{
  "vocab_size": 53,
  "encoder_norm_position": "pre",
  "encoder_inner_norm": false,
  "encoder_layers": 12,
  "encoder_width": 192,
  "decoder_width": 128,
  "decoder_layers": 6,
  "decoder_parallel_block": false,
  "decoder_inner_norm": false,
  "residual_init": "none",
  "lr": 0.0018,
  "one_sided": false,
  "final_lr_fraction": 0.1
}
Rows from block 4 of the image encoder, named by matrix and row number. Rows with one number belong to one neuron. Each number is 128 + 32 x the weight over its row's rms, rounded and kept within 0 to 255. All counts start at 0. After the name is the row's rms in percent of the matrix's.
# fc1: MLP up (encoder.blocks.4.mlp.fc1.weight, 768x192), inputs 64-127
# fc2: MLP down (encoder.blocks.4.mlp.fc2.weight, 192x768, transposed), outputs 64-127
fc1.408 107 [149 126  98 119  93 125 187  99 151 129 170 146 174  95 161 153 115 125 122 148  83 139 149 147 120 123 169  75 120 121 143 123 140 160 144 159 153 153  87  91 178  71  45 143 146 113 125 144 127 134 142  96  43 115 139 167 123 160  81  42  79 163 165 196]
fc1.409 086 [144 126  80  97 127 119 124 111 148 144 117 178 121 126 121  85 122 180 110 130 136 114  99 152 162 117 114 130 108 107  83 230 131 155 123 118 153 138 142 116 138 116 173 150 158 144 108 158 133 143  62  62 119  93  56 166 179 196 124 150 111 100 149 142]
fc1.410 091 [109 139 131 160  86  92 136 125 170 148 118  88 115 161  78  83  69 154  89 145 151 152 194 179 130  66 109  92 189 139 130 116  69 163 127 157 107 121 151  84 122 129 204 116 148 148 128 169 174 110  96 155 118 113 106 144  97 153 135 181 125 145 201 135]
fc1.411 105 [191 160  89 154 138  79 140 147 141 122  84  89  60 166 115 125 113 128 174 105 147 123  65 133 160 180 130 105 118 139 114 152 102 129 141 113 153  68  62 157 150 130 149 149 137 106 142  82 177 118 124 140 166 127 137 135 145 121 129  81 178 166 141 114]
fc1.412 093 [ 90 101 128 112 150 116 119 143 152  97 114 120 129 137 185  98 134 169 149 133 152 143 151 119 112 104  87 136 106  85 107  64 115 112  81 159 111 105 130 117 106 168  67 162  89 136 150  78 170 181 134 144 173 102 145 132 168 156 152 161 188 135 101 180]
fc1.413 100 [153  56 103  70 129 169 123 146  45 102 176  89 120 181 187 150 148 156  70 107 149 122  97 118 106 100 127 150 148 230 100 130 173 154 120 163 173 176 151 198 149 110 213 133 131 126  91  81 118 112 113 119 109  81 115 119 119 167 130  85 144 198  89 164]
fc1.414 108 [126 118 119 141  77  87  89 100 102 176  92 171 131 122 194 120 100 115 141 140  84 169 102 149 170  91 131 108 141 205 115 118 115 148  76 148 201 100 105 142  93  66 164 112 143  59 161 114 148 108  93 185 161 125 148 119 154 111 159 133 141 169  80 107]
fc1.415 107 [ 76 115 152 167 112 136 111 124 118 143 134 113  96  89  83 135 198 159 110 131 192 175  55 165 115 105  88 149 138 135  82 123 122 151 105  99 139 144 117 184 106 100 211 109 128 135 148 132 175 102 106 137 126 147 113 117 135 113 200 137 179 171  85 110]
fc1.416 103 [ 72 138  89  88  46 104 135 138 178 145 170 180 139 143 108 141 157  31 157 144  98 157 100 185 141 108 101 141 116 165  79 158 108 105 103 183 127 153 136 128 185 153 128 106 144 130 143  69 114 140 184  83 159  89 106 124 120 113 113  92 153 143  85 110]
fc1.417 107 [141 180  79 145  97 104 154 136 106 109 178 136 124 117 138 160 118  82 110 165 113 140  80 146 206  88 167  42 103 108 134 124 140 167 161 155 205 151 142 137 138 127  32 105 146 151 165 127 110 128 135 132 100 102 144 145 127  93 100  72 115 136 129 190]
fc1.419 120 [151  88 183 125 166 151  90  91 174 110  86 194 187 118  98 115 132  96 137 175 137 193 138  96 105 178  99  95 111  72 136 124 121 106 144 125 109 106 164  98  91 138 107 174 149 133 107 109  55 137 131 130 125  94 111 112 127 113 104  83 133 100 121 172]
fc1.420 108 [101 150 109 170  28 121  90 115 115 142  92 145 171 184  78 165 145 131 156 121  96  96  88 173 151 116 137 191 153 143  87 160  79 127  78 165 121 134 116  81  75 142 132 147 170 148 128 107 156 127 187 160 160 190 123 148 117 120  97 157 146 186 119 110]
fc1.421 118 [ 51  77 102 219  51 125 169 180 136 135 127 133 148 145  92 122 166 132 107 159 118 127 108 144 105  92 176 148 118 123 194  93 112 143 121  72 132 136 134 161 141 105 132 109 145 182 131  96 115 118 187 131 149 100 190 130 207 140 143 150 139 130 176 119]
fc1.422 100 [105  98 186 124 137 112 113 124 145  32  87  85 159  60 126 177 190  73 134 143 112  94 128 142  87 124 192 143 108 165 103 101 200 142 119 129 131 126 144 192  87 167 158 150 116 182  98 107 103 110 141 100 116 158 135 104 104 184 152  67 149 197  99 106]
fc1.423 094 [ 79  94 151 149  81 157 118 141 158 110 143 109 132 126 138  86 121 151  98  52 101 132 142 177 116 125 148 129 135 171 195 179 171 157  58 178  98 114 139 117 133 103 176 139 105 131  86  90 125 119  92 150 104  68 157  82  11 129 134 124 117 177 125 143]
fc1.424 097 [178 103 145 115  98 150 136 119  99 188  79 187 107  97 124 118 167 134 126 109  94 144 142 171  63 141 130  89 117 130 146 100 110 159 145 157 156 110  50 159 167  98  79 171 113 150 160 165  73 129 142 125 124 136  75  70 198 160  86 185 147  90 140 122]
fc1.425 102 [ 92 123 137 101 149 165 153 129 141 118 164  67 152 134 106 149 154 110 144 147 178 206  90 102 167  81 145  94 138 157 108  55 140  97 162 106 103 147 125 138 112 196 159 120 126 167 141 148 159 129 136 135 154 113  97 126 141 133 139 158 113 197 133 185]
fc1.426 095 [ 76 171 142 100 132  84 160 156 139 125 177 112  93  92 130 153  99 135 108 156  92  72 158 177 125 110 130 111 155 116  89 100 100 157  78 142 131 158 134 159  75 115 123 131 113 109 178 139 127 116 118  52 101  78 134 117 126 120 100 165  87 199 122 134]
fc1.427 099 [179  62 111 125  86 125 111 103  90  95 134 148 204  82 120 132  93 122 146 151 126 192 148 139 131 153 145  89  97 131 151 165 163 168 150 144 159 121 100 164 107 146 148 132 123 121  84 121 158 123 108  48  97 108  98 126 118 134  94 128 111  69 130  99]
fc1.428 082 [172 104 154 106 161 121 136  91  91 110 200 162 149 188 105 101 131 112 102 121 153 107 107 155 159 119 127 103 141 119 170 137 118 178 163 166 124  76 161 127 112 132  55 159 109 137 151 108 220 131 130 147 127 113  78 133 138 131  66 119 152 127 169 107]
fc1.430 091 [153  95  86 108  97 146 143 129 123 115 102 123 129 135 191 160 123 145 153 119 151 115 210  56 122  95  81 111 100 131 147 137 111 143 106 111 119  64 121 157 154 121 119 138 107 186  90 136 117 135 111  52 123 120 130 133 170 131  74 108 135 165 105 130]
fc1.431 097 [123 133 105 111  82  87 163 136 155 149 113 121  57 101 179  97  94 111 122 108  89 101 120 136 133 100 135  76 144 102 133  96 107 146 119 104 140  99 120 133 114 170 133 152 113 143 160  93  98 102 167  90 128 109 171  56 150 114 146  82 149 126 134 119]
fc1.432 118 [144 105 135 116 128 153 139 123 143 100 121 161 235 122 107 126 119  95 135 155 113 143 126 112  81 181 153  95 125  42 110 115 155 115 149 148 111 124 138 141  93 152 111 122 135 122 125  72 103 152 159  93 102 128 121 129 117 140 117  76 130  84 113 133]
fc1.433 120 [164 106 103 125 134 104  97 117 205  92 133 200  90 209 158 144 131  81 200 131 124 106 145  72 117 104 179  92 111 153 113 131 148 125 134 183 150 143 165  95 159 126  70 114 167  67  82 115  41 185 127 107 124  73  90 160  96 102  99  56 111 161 163  74]
fc1.434 094 [170 114  90 153 140  93 228 128 133 143 107 176 107 168 121 152 136 111 132 135 119 130 125 155 152  86 109 106 127  30 124  43 121 134 105 117  85 152 149  83 139  83 183 162 158 130 119 146 199  96 100 114 123  87 150 101  64  85  94 116 137 101 132 112]
fc1.435 128 [120 131 211  85 136 151 114 118 187 116 147 108  42 157  97 109 135 119 122 129  97 138 132 142 162 162 130  94 157 137 137 139 137 140  86 157 119 126 111 157 127 172 127 145 141 133 186 146 113 146 165 200 139 138 107  78  48 134  91 136 128 129 164 149]
fc1.436 082 [ 91 105 157 142 178 106 137  57 132 147 139  74 131 138 111 131 161 174 111 104 145 101 167 135 208 139  70 134 118 149 157 153  76 121 148 154 128  92 127  97  97 162 159  68 166 115 162 101 156 146  98  79 146  82 119 113  86 195 137 121 117 137 171 130]
fc1.437 105 [178 172  96 109 118 103  97 111 152  69 101 106 119 219 148 133  77 147 140 115 101  94 111 113  81 202 117 109 138  97  87 114  61 158 132 139  97  54  77 146  90 111 153 107  99 101 145 108 131 135 126 107 144 110 171 150 166 147 150 107 186 135 144 135]
fc1.438 107 [100 100 122 106 127 165  91 140 148 135 115  83  86 191  94  85  97 157  90 103 139 103 156 118 142 140 150 165  94 120 157 129 131  76 146 161 133 161 105 124 118 113 120 111 186  72 171 105 174 105 144 104 172  89 155 149 103  99  68 168 174 100 124 109]
fc1.439 096 [ 81 134 141 131 174 143 110 196  69 142 121 234 133 148 180 147 151 148 122 140 142 169 123 181 128 152  88 140 134 203 166 108 116 176 139 114 131  99  94 134 174 160  98 133 152 118 162 153 142 130 110  71 112  88 110 108 109  87  93 190 128 131 109 169]
fc1.441 100 [ 97 106 107 117 137 134  86  84 120 198 149 150 102  75 135 100  82 158 156  46 147  77 137 173 124 130 113  95 116 140 146 140 122 168 167 128  95 136 121 102 131 169 118  80  83 105 140  97 137 108  89 107 150  78 129  82 169 113 100 101 127 121 165 140]
fc1.442 093 [146  71 122 199  85  99 122 110 125 113 126  94 125 127 150 145 182 187 138  72 104 104 177 128 109  81 114 122 168 131  90 162 136  72 106 161 122  99  66 149 138 163 120 103 152  89  81 112 110 117 154 116 165 144 132 119  69 123 151 158 116 178 111 157]
fc1.443 096 [ 93 168 123 185  81 171 133 142 102 104 168 130 115 107  99 108 126 117  94 136 137 117 152 145 108 162 106 110 104 115  91 175  98 134 162 115 139  83 115 170  98 110 211 152 128 121 124 114 145 105 139 154 167 101  97 127 179  95 187 143 206 145 129 145]
fc1.444 094 [116 107  70 182  86  79  93 115 141 130 160 166 168 171 111  92 159 104 142 172 127 124 165 151 171  96  19 108 167 147 118 152 145 108 109 165 100 102 117 179  62 156 155  76 182 143 132 164 153 158 139 108 103 144 154 152  76 155 170 164 110 151 124 101]
fc1.445 093 [118 187 107 106 118 137  89 167 138 161 167 154 127 125 137 100 126  99 156 192 107 141 127 161 145 119 123 103 106 128 189 166  77 150 120 156 168 169  91 138 154 142 159 140  77 128  97  36 124 128 185 160 145 125  78  77 166 115  85 184 141 111  33 115]
fc1.446 073 [152 165 141 138 125 103 118 121 130 187 122 139 182 154 141  97 120 143 115 194 172 109 118  97 143 145 168 157  98 159  92 108 161  88 114 112 184 127 197 112 117 173 134  78 166 149 157 160 147 140 144 166 111 146 110 107 181 138 167 131  99  76  92 130]
fc1.447 117 [179 127 190 131 102 124  74 140 117 156 127 150 141 143 163 135 120  70 181 159 104  78 127 182 124 149 152 102 142 162 117 133 102 150 146 152 102 100 155 135 113 135 118 144  96 157 156 182  78 100 123 171 106  81 180  92 177  61 153  57 116 144 107 111]
fc1.448 102 [149 139  87 124 147 134 176 164  88 113 174  95 191 104 130 130  29 140 119 151 122 130 160 127 202 132  89  97 134 109 120 110 109 131 135 105 179  91 102 137 104 108  99 188 137 130  93  96 188 150 123  91 158  76 103 178  90  95 102 153 103 136 186 163]
fc1.450 108 [135 189 130 112 138 131 149 124 122 149 143 116 153 115 135  94 115 154 140 138  72 118 110 174 133 143 136  92 105 100 134 102 138 178 143 102 158 150 142 130 103 133  96 113  75 156 131  79 163 122 185  89 134 147 129  76 160 115 117 186 146 144 153  77]
fc1.451 096 [126 156 141 105 181 117 101 102  83  98  96 116 152 113  93  99 167 112  63  88 106  44 170 176  73  76 108 105 150 127 157 113 117  88 176 177 153  68 132 116 141 147  98 107 127 143 129 134 155 158  82 121 143 110 122 219 138 166  47 130 170 146 125 124]
fc1.452 097 [207 168 148 170 179  92 145 192 152 133  95 123 124 120 104  91  80  86  86 107 141  73 178 157  96 109 114 159 145 136 152 144 128 122 142 175 105 112  81 105  81  57 108 150 153 203 113 141 149  97 192 187 131 112 144  76 181 142 142  81 129 171 183 141]
fc1.453 092 [139 158 164  96 127 135  82 131 171 114 141 130 166 141 102  84 132 137 130 175  88 110 172 132 124 143 167 138 198 144 133 214 121 139 113 178 123 114 143 124 114  56 178 156 124 198 144 123 109 134  94  86 124 143  85 129 114 212 128 158 134 131 147 174]
fc1.454 094 [170 132  62 185 162 199 141 108 181 114 143 195 113  54 109 166 155 170 119 142  58 127 109 145 195 114 119 128 108 141  88 135 126 189 129 176 214 126 113 145 202 171 106 168  86 140  72  98  97  95 136 115 148 115  58 122 202 111  52 171 105 133 114 126]
fc1.455 109 [ 87 153 152 137 146  72 140 187 151 184 145 132 145 171 146 112  64 164 156 135 101 180 107 184 123 110 142 143 127 107 186 135 134 195 117 108 160 116 119 107 168 133 129 148 113 162 113 125  96 134 180 100 120 182 147 112 180 143 126 188 174 116 196 127]
fc1.456 098 [ 68 143 173  79 141 160  86 196 166 107 103  84  93  89 103 113 126 122 121 131  93 153 174 162  71  98 142 167 106 167 138 135 127 149 118 165 129 104 157 195 136 136 177 114 108 139 115  96 117 118 127 119 118 111 132 135  64 191 101 159 128 159 162 170]
fc1.457 089 [129  78 146 164 115 130 157  85  79 115  99  90 137 122 106 108 103 131  89 143  55 162 162 157 106 124 157 162 144 108  95 107 128 157 108 113 156 127 148 151 107 156 121 114  84 164 186 104 164 150  97  99  66  81 138  96 103 104  61 132 120 156 134 136]
fc1.458 068 [ 82  89 129 176  74 103 149 163 181 108 133 124 122  46 165 118 133 131  94  94 143  90 104 174 136 149 182  93 132  71  94 140 119 150 124 146 103 137 148 120 157  99  83  79 115 144  92  91 142  68 138  98 133 164  73 118  66 111 116 106 190 117 156 177]
fc1.459 093 [135 147  72  89  91  82 120 112 171  88 128  86 162 138 179  96  77 108 164 155 121 140 141 144 149  70 111 127 182 108 150 133  44 149  85 145 158  98 166 145 117 155 140 103 129 140 178 165 127 136 108 119 167 148 164 121 161  28 115 167 117 111 144 173]
fc1.460 099 [172 168 123 128 111  86  90  83 164  87 166 128 176 191 100 134 132 108 138 121 103 184 139  75 139 143 120 115 113 163 156 129  84 107  93 142 167 128  78 101 140 146 169 116 115 161 107 143 144 109 100 128 110 109 153 140 176  56 134 151 102 117 154 111]
fc1.461 103 [107 141  88 112 129 142 202 109  88 126 115  77 242  98 128 132 113 152 114 175 101 126 102 141 157  18 107 188  94  67 105 161 144 133 184 137  60 155 156 120 152 140 129  54 105 161 115  94 151 168  70 110  43 104 109 142 145 131 131 140 185 130 118  91]
fc1.463 109 [189 139 114 122 144 123  93  95 107 125 118 194 147 130 144 116 177 120 154 155  78 156 110 115  82 118 131 117  65 132 134 133  61 157 127  88 142 121 122 164  90 135 167 142 162 155  94  86  48 146 125 158 158 148  61 133 119 128 129 105  94 155 152  71]
fc1.464 100 [135 158  77 179 177 173 107 142 117 141  78 133 108 142 108 137 128 147 136  65 151 154  64 127 133 107 179 122 147 151 141  88 127  95 150 131 160 101 149 153 118 131 133 153 183 148 154 179 109 131 119 126 111  86 108 128 198  95 145 129  78 163  78 130]
fc2.408 109 [170  96  91 175 111  69 153  89 135 138 156 135 127 139 189 121 101 140 138 145  76 114  99 115  66 135  38 139  93 160 182 154  92 149 157 121 108 120  72 138 110 152  89  70  77 188 187 126 143 157 105 111  81 137  60 129 100 131 154  85 134 160 106 171]
fc2.409 083 [117  99 141 175 130  99 134 179 123 103 149 102 109 104 169 114  92 124 136 166 203  95 125 151 107 136  88 142 161 123  90 129 142 147 102 148  38 120 137 186 141 118  88 109 193 170 104 136 132 111 140 131 200 126 108 127 105 146 192 115 103 147 139 145]
fc2.410 093 [161 130  77 158 121 129 149 131 173 115  92 115  86 102 133  94  81 200 151 158 197 142 177 130 152 116 129 142 104 148 127 108 158 101 144 125  89 118 210 100 127  76 150 166 130 123 119  72 175 179  83 171 125 143 124 104 134 103 183 114 134  89 138 175]
fc2.411 098 [123 139 163 160 115  70  52 132 108 130 170 141 184 179  91  91 166 106 143 107 144 107 108 194 101  99 104  50  95 162 117 170 187  93 100  83 143 132 177 135 170 108 116 122 181 135 153 156 110  99 129 145 170 157 126 109 193 140  93 140 138  89 121 153]
fc2.412 098 [143 109 120 166 179 173 174  75 125 162 140 151  88  89 107  96 150 140 152 121 149 134 149 109  96 112  90 133 132 154 169 103 106 128 126 105 206 183 140 144 119 188 161 128 167 144 114 142 157  99 127 142 154 135 111 118  94  85 143  79 184 105  88 165]
fc2.413 096 [ 88 187 134 153 108 148  97 133 133  99 115 117 113 129  78  87 145 153 167 130 100 127  88 185 153 109 168 170 111 131 136 106 126 114 149 134 108  98 156  81  98 152 168 136 119 151 122 172  65 154 125 154 175 109  83 149 150 109 135 185  49  70 130 155]
fc2.414 112 [110 127 170 164 132 128  93 120 188 118 127 180 168  72 155  95 153 130 129 118 152 130 104  76 102  93 189 117 129 129 130 100 127 155 132 143  86 141 128  88 157 102 118  92  83 113 202 107 133 109 107 204 120 173  75 170 171 167 171 175 129 128 130 110]
fc2.415 105 [139 123 119 121 147 150 126 131  97 185 178  77 141  73 142 103 153 162 178  83 170 175 135  75 126 148  94  70 120  68 118 120  83 125 141 135  86 152 154 108  90 125 116 133  48 113 138 144 157 129 131 166 153 142 100 187 170 151 130 174 157 108 186  92]
fc2.416 103 [124 187 168 133 147 131 105 143 109 172 143 143  86  77 127  93 128 132 125 125 118 149 116 155 122 109 155  98 161 176 100  59 164 104 207  87  86 116 146 123 174 157 113 146 137 118  80 111 148 110  70 194 123 104 134 122 135 144 100 125 101 157  99  98]
fc2.417 108 [192 171  71 189 136  49 124 154 169 120 156 148 129 146 182  92 200  96 129 165 114  88  96  87 135 127  73 113 100  93 139  96 166 125 138 119 134 139  81 123 120 164  36  80  93 118 147 109 119 146 147 169  86 156 120 151  97 146 122 108  71 116 120 180]
fc2.419 117 [103 135 147  93 134 198 106 169 152 139 159 110 147 136 136  96 156  48 109 103 158 110 156 145 108  91 167 162 110 154  64 147  99 116  77  74 132 129 118  88 185 135  76 110 141 112 170 120 109 155  96 138 147 128 116 112 174 115 175 131 115 138  55 117]
fc2.420 101 [ 98 132 163 142 189 145 117 142  95 156 217 183  76 143 156 137 128 164 135  91  99 117 127 116  98 108 176  95 169  97 143  69 108  91 166  92  63 123 136 137 181 110 105 121 124 114 100 138 109 166  99 131  86  77 140 169 174  89 117 164 123 140 135 112]
fc2.421 115 [181 153 144 140 131 104 156 166 149 138  99 100 127  88 150 112  77 144  83 145 174  96 101  60  90 107  79 140 140 137 146  67  93 123 205 150  97  92 165 120 128 113 136 124 107 114 138 108 133 104 103 108 118 135 172 139  96  98 142  88  88 121 105 160]
fc2.422 106 [127 164 145  83 104  81  66 123 196 119 124 129  72 130  71  45 171  96 157 136 111 120 124 124 135 141 120 173 176 157 174 104 146 115 200 164 147 152 181 181 105 124 128 125  98 135 116  65 159 153 162 171  93 132 126 135 125 135 127 139 173  77 116 159]
fc2.423 099 [121 158 133  92 108  48 142 135 150 138 120 134 134 106 132 140  92 173 142 142 129 103 145 107 120 103 190 153 138 148 152 138 129 159 133  83  86 119 163 100  55 121 139 127  91 149 139  49 180 177 147 170 101 194 101 112  87 123 116 121 148  93 111 151]
fc2.424 094 [125 119 170 115 105 146 102 173 111  50 155 127 130 196 138 147 110  82 118 129 139 115 181  81  71  98 145 190 125 165 149 129 170  52 120 137  91  99 143 174  91 139 156  87 141 136 183 124 165  87  83 138  78 181 166 127 110 156 147  75 111 107  86 128]
fc2.425 100 [108 109 151 150 197 213 117 120 101 209 186 133 134 104 130  93 160 135 137 164 143 133 115 139  85  51 147  71 149 114 132 114 127  57  94  64 108 164 164  73 113 102 159 127  74  72 180  59  94 152 126 163 169 131 150 156 138 107 133 102 124 104 114 144]
fc2.426 087 [144  39  91 128 119 108 164 158  82 109  76 145 150 198 168 130 118 111 115 156  64 182 147 181 158 136 155 151  85 122  98 126 145 145 168 148 123  54 110  86 176 149  98 128 111 151 118 127 112  87 165 144  73 163  87 130 187 168  96  99 145 127  40 149]
fc2.427 099 [102 128 126 117 111 125  90 155  82  64 137  75 116 142 150 126 139  34 117 164 138 112 140 101 111 110  98 145 148 114 149 173 148 131 122  67 121  99 119 161 105 193 131  86 177  96 118 128 129 159 153 177 118 104  90  57 110 129 175 157 198  80 105 150]
fc2.428 077 [ 83  87  93 157 103 133 136 130 135 179 110 132 137  91 119 149 123 136 114 160 124 112 108  64 108 132 104  80 123 110 182  91 157 133  90 190  69 118 119 156  92 118 133  87 142 132 172 117 144 135 114 165 118 156 176 119  80 132 143 149 136 100 152  84]
fc2.430 093 [107  93 132  83 138 152 138 112  84 174 180 142 140 213 138 100 143 129 154 137 150 145 165 155 110  98 171 127 120 117 131 121 140  94 163 129 120  86 131 151  95 172 128 124 144 103 126 125 185 135 139 140 128 101  83 121 141  94 146 111 152  79 141 129]
fc2.431 103 [144 116  97  86 136 188 165 150  97 178  65 188  92 167 187 146 171 127 132 147 124 128 104 121  62 121 154 137 142  77 124 120  88  88 131  81 126 134 148 142 123 166 135 108 160 154 128 135 209 137 119 138 130 134  97  67 149 150 164 143 110 158 133 117]
fc2.432 112 [112 143 129  98 166 182 107 166 134  96 180 101 106 146 130 120 149  61 148 157 156  91 145 158 140 122 141 116 100 131  82 113  93 105 135 108 160  86  94 118 177 166  87 134 148 123 143  90 112 155  78 151 195 164  74  99 129 158 120 161 137 143  59 136]
fc2.433 117 [ 94 133 142 156 144 164 169 153 117 152 115 145 105 117 183 137 126 157 144  77 159 140 114 128 165 106 112 125  96 121 145 145 113  79 133 158 112 164 181 112 128 193 141 155 111 186 141 168 132 171  82 124  89  88 155  81 113 158 143  73  96 174 109  96]
fc2.434 091 [151 117  75 161  96 139 154 124 125 109 150 136  95 194 111 108  84 129  75 139 128  69 126 123 150 184 128  74 163 109 161 115 138 123  74  84  95 106 136 116 211 161  84  93 195 123  99 176 141 132 146 123 125  98 153 123 142 125 149 168 114 131 166 145]
fc2.435 109 [182 126 181 102 109 153 145 153 160 113 139  91 113 140 114 131 196 102 103 129 147 141 104 101 171 102 161 128 191 127 137 128 127 107 163 158 114  87 123 133 170  79  96 155 175  84 124 104 106  95  74 126 115 162  95  83  76 138 157  90 136 160 177 169]
fc2.436 084 [188  75 109 174  74 166 108 182  87 142  71 173 119 107  70 117 209  96 109  72 122  95 155 157 181 123 160 140  84 122 107 137 108 115 158  70 121  64  92  88 105 138 121 123 149 160 142  86  92  79  97 125 130 157 180 104  72 131 176 104 101  98 148 137]
fc2.437 101 [156 115 112 158 136 118  94 159 126 137 100 142 124 187  91  86 113 156 181 115 169 118 128 147 172  89  92  69 111 145 107 136 164 126 121 129 164 114 193 166 130 136 162  95 142 113  96 172 118 118  54 135 146 109 108 156 165 110 101  92 121  86 152 159]
fc2.438 108 [131  85 156 163 145 127  99 112 103 170 173 140 158 191 126 130  98 132 136 116 120 139 123 164 139 109 100 113 206 166 101 156 102 146 159 115 109 125 130 164 157 104  59 137 122 118 113 165 124 130 133  57 125 145 129 126 110 133 137 113  99 113 133 114]
fc2.439 094 [ 79  78  73 180  75  98 170 156 138 161 116 165 107 143  79 115 104 131 103 128 162 103  88 113 122 103 181 110 118  96 175 135 147  83 142 139  61 114 195 102 168 177 162 135  95 125 107 152 139 121 118 108  96 155 110 116 122 164 121 121 127  88  84 164]
fc2.441 096 [127  98 152 140 118 107 131 145 101 160 122 147  85 157  98 149  82  92 120 118 145  78 119 130 102 161 114  79 114 100  99 150 130  71 112 157 105 147 149 108 138 164 100 106 121  38  93 125  84 122 137 157 166 200  89 148 124 130 168 117 135 154  89 131]
fc2.442 096 [ 81 146 117 161 126 104 175 109 158 121 131 109 144  95 140 139 206 136 102 153  71 113  97  89 113 101 150 146 132 138 145 132 172 157 157  96 125 119 170 136 162 141 126  84 179 148 175 119 181 144 101 205 136 172 115 131 112 109 189 152 106  64  93 145]
fc2.443 099 [125  90  91 114 125 143 130  97 155 127 104 125 132 148 104 100 115 113 118 136 141 185 188  73 145  86 141 124 120 145 149 110 130  79 151 112 131 144 118  61  80 110 125 147 128 148  95 101 181 106 141 134 140 121  95  76 179 193 152 143 117 146 102 140]
fc2.444 092 [ 80 105 125 131 160 148 160 137  82 136 109  84  85  78 117 161 179 162 141 164 127 105 123  76 140 157 178 147 123 169 105 116 136 185 117 153 100  85 144 107 123 118 168 148 145 161 113  72 131 125 122 118  90 168 149 111 184  92 128 155 124 116 158 124]
fc2.445 104 [144 103 111 167  92 120 138  74 121 165 126 132 165 147 202 108  81 146 169 160 187  62 152 115  97 104  69 133 151 155 104 142  55 129 130 114 128 103  81 114 158  99 158  82 172 130  64 155 124 123 179 177 116 160 114 128 158 144 120 158 187 118 138  70]
fc2.446 104 [115  86  45 145 156 152 120 140 131 115 188 141  98 130 139 147 192 100  86  53  90 121 153 199 114  59 150  92 158 118 167  85 103  83 163 148  91 125 126 127 186 140  88 176 143 131 120 137 131 144 101 129 119  95 141 179 138  95 144 118 118 170 166 150]
fc2.447 111 [116 133  87 130 147 100 140  82 140 115  82 145 134  91 177 117 115 138 106 138 117 177 179 131  64  95 141 177 175 165 133 113 104 127  58 141 104  89 109 144 138 128 139 132  89 124 159 127 163 151 141 140  56 131  79 136 150 129 121 220 139 176 133 131]
fc2.448 099 [150 149 148 175 100  92 130 119 112  79 143 109 125 132 140 117 143 136 132 146 107  94 113 164 133 101  95  98 118 155 132 149 109 106 203 150 120 152  48 108 100 189 120 138 143 147  31 158  87 103  82 104 149 191  91 119  88 152 106 139 100 173 103 111]
fc2.450 114 [125 138  75 144 176 112 169 121 147 132  37 125 108 196 121 144  62 128 115 111 138 105 110 127 109 133  57  91 118 163  99 112 125  97 142 162 147  77 161 122 192 137  98  69 152 163  93 141 160 142 120 146 229 154 114 107 178 168 113 127 143 162 130 109]
fc2.451 089 [167 162 121 136 170 202  66 108 101 164 106 135 144 148 103 148 173 190 187  51 158 156  70 115 185  97 188 152 105 140 152 122 101 125 142 154  83 131 190 177 146  98 180 142 104 129 134 151 133 117  94 153 133 151 111  92 135 132 151 162  80 147  96  99]
fc2.452 091 [128 150 150 150 107 118 150 148 158 103 109 132 129 153 104 107 142 191 151 110 152 120 127 137 115 162 158 108 161  89 145 145 151 107 173 151 165 111 149  61 122 156 149 125 172 111  88 182 125 140 166 204  97 150 135 132 113 133  97  97 154 104  96 159]
fc2.453 101 [152 193  93 117 117 183  90 149 100 136  97  80  75  64  84 103 132  72 182 167 200 116 107 161 128 126 141 150 140 137 124 111  91 199 146 110 118 168 166 104 147 163 132 167 119 116 157 102 136 118 100 123 122 117 112 120 121  99 197 110 119 150  80 131]
fc2.454 093 [156  73 129 135  46  85 107 110 140  97 111 155 138 158 130  67  79  54 104 115 164  72 111 146 175 148 148 117 138  95  68 139 122 109 121 102 131 187 143 148 128 138  80 105 183 115 142 106 152 158 150 134 172 128 141 163 136 124 158 119 132 165 102 112]
fc2.455 109 [ 75 126  80 172  91 131 130 115 120 135  86 170  92 181 160 144  80  92 141 137 139  64 102 145  71 110 128  99 165 126 152  97 113 112 163 116 125  70 164  61 191 120 157  64 185 164 127 180 119 123 119 155 153 101 133 116 129 125 118 153 170 120 110 134]
fc2.456 104 [155 168 133 132 110 115  76 148 173 148 175 127  47 117 114 105 200 124 196 160 147 130 121 142 151 168 134 160 164 161  79 102  77 223 147 116  98 134 145 176  65 101  70 108 116 120 146  57 176 159 140 111 103 159  87 172 119 137 106 132 178 133 155 177]
fc2.457 101 [137 135 179  94  51 131 136  89 116 122 116 139 129 160 149 115 180 213 161 169 139  49 133 118 125 123 104 147 132 163 175  95  90 102 153 140 102 132 129 153 127 130 142 120 115  92 164  87 140 170  91 219 119 124 115 133 113 157 177 133 130 127 103 130]
fc2.458 070 [134 121 164  98 135  62 193 143 117 184 120  88 115 110  91 153 164 116 146 157 205 143 122 136 153 159  50  86  96 123 161 179 147 186 128  72 143 162 132 150 132 139  91 110 158 147 105 158 118 142 169 105 136 128 151 121 117 144  94 128 120  73 138 133]
fc2.459 098 [ 83 137 133 189 121 113 169 147 168  68 111 148 110 162 161 184 123 148 164 128 134 104 191 137  69 116 118 177 106 104 129 139 128 136 105 108 156 129 155 155 106 120 125  48 178 146  78 115 143  99 146  99 113 143 120  95  90  96 142 161 160 121 103  95]
fc2.460 100 [173 101 107 145 169 171 141 126 137 122 118  91 153  93 207 180 131 164 230 142 117 120 122 119 115 154 133 130 126 146 165 117 109 111 140  89  96 162 161 114 124 172 121 142  38 135 125 123 117 212 101 142 103 127 124 106 134 122 134 158 161 159 138 101]
fc2.461 103 [134 148 170 197 180  79 139  97 126 177 110 135 130 123 179 157 107 178 121 146 142 192 179 162 136  69 104  59 131 109  81 137 135 122 180 187  88  75 155  84 111  89 119 113 114  93 161 130 159  68 125 128 156  90 133 126 193 122 105 112 116 196  98  97]
fc2.463 114 [ 58 174 128  44 125 165 139 138 138 148 115 125 123 108 136 119 134 120 114  96 102 157 110 114 103 136 109 151 164 173  91 154 125 149  85 138 131 137 167 157 143 118  59 152 127 134 149 148 117 138 118 173 136 162 122 147 188 159 211 118  95 104  84 124]
fc2.464 098 [143  88 161 134 177 116 104 167  97  74 133 197 160 200 108 145 126 160  84  83  98 107 113 165 113 144 101 108 192 173 168 143 156 102 172  71 128 111 179 126 119 136 135 128 151 130 120  92 144 138 148 183 124 149 167 139 186 151 160 151  44 120 105 153]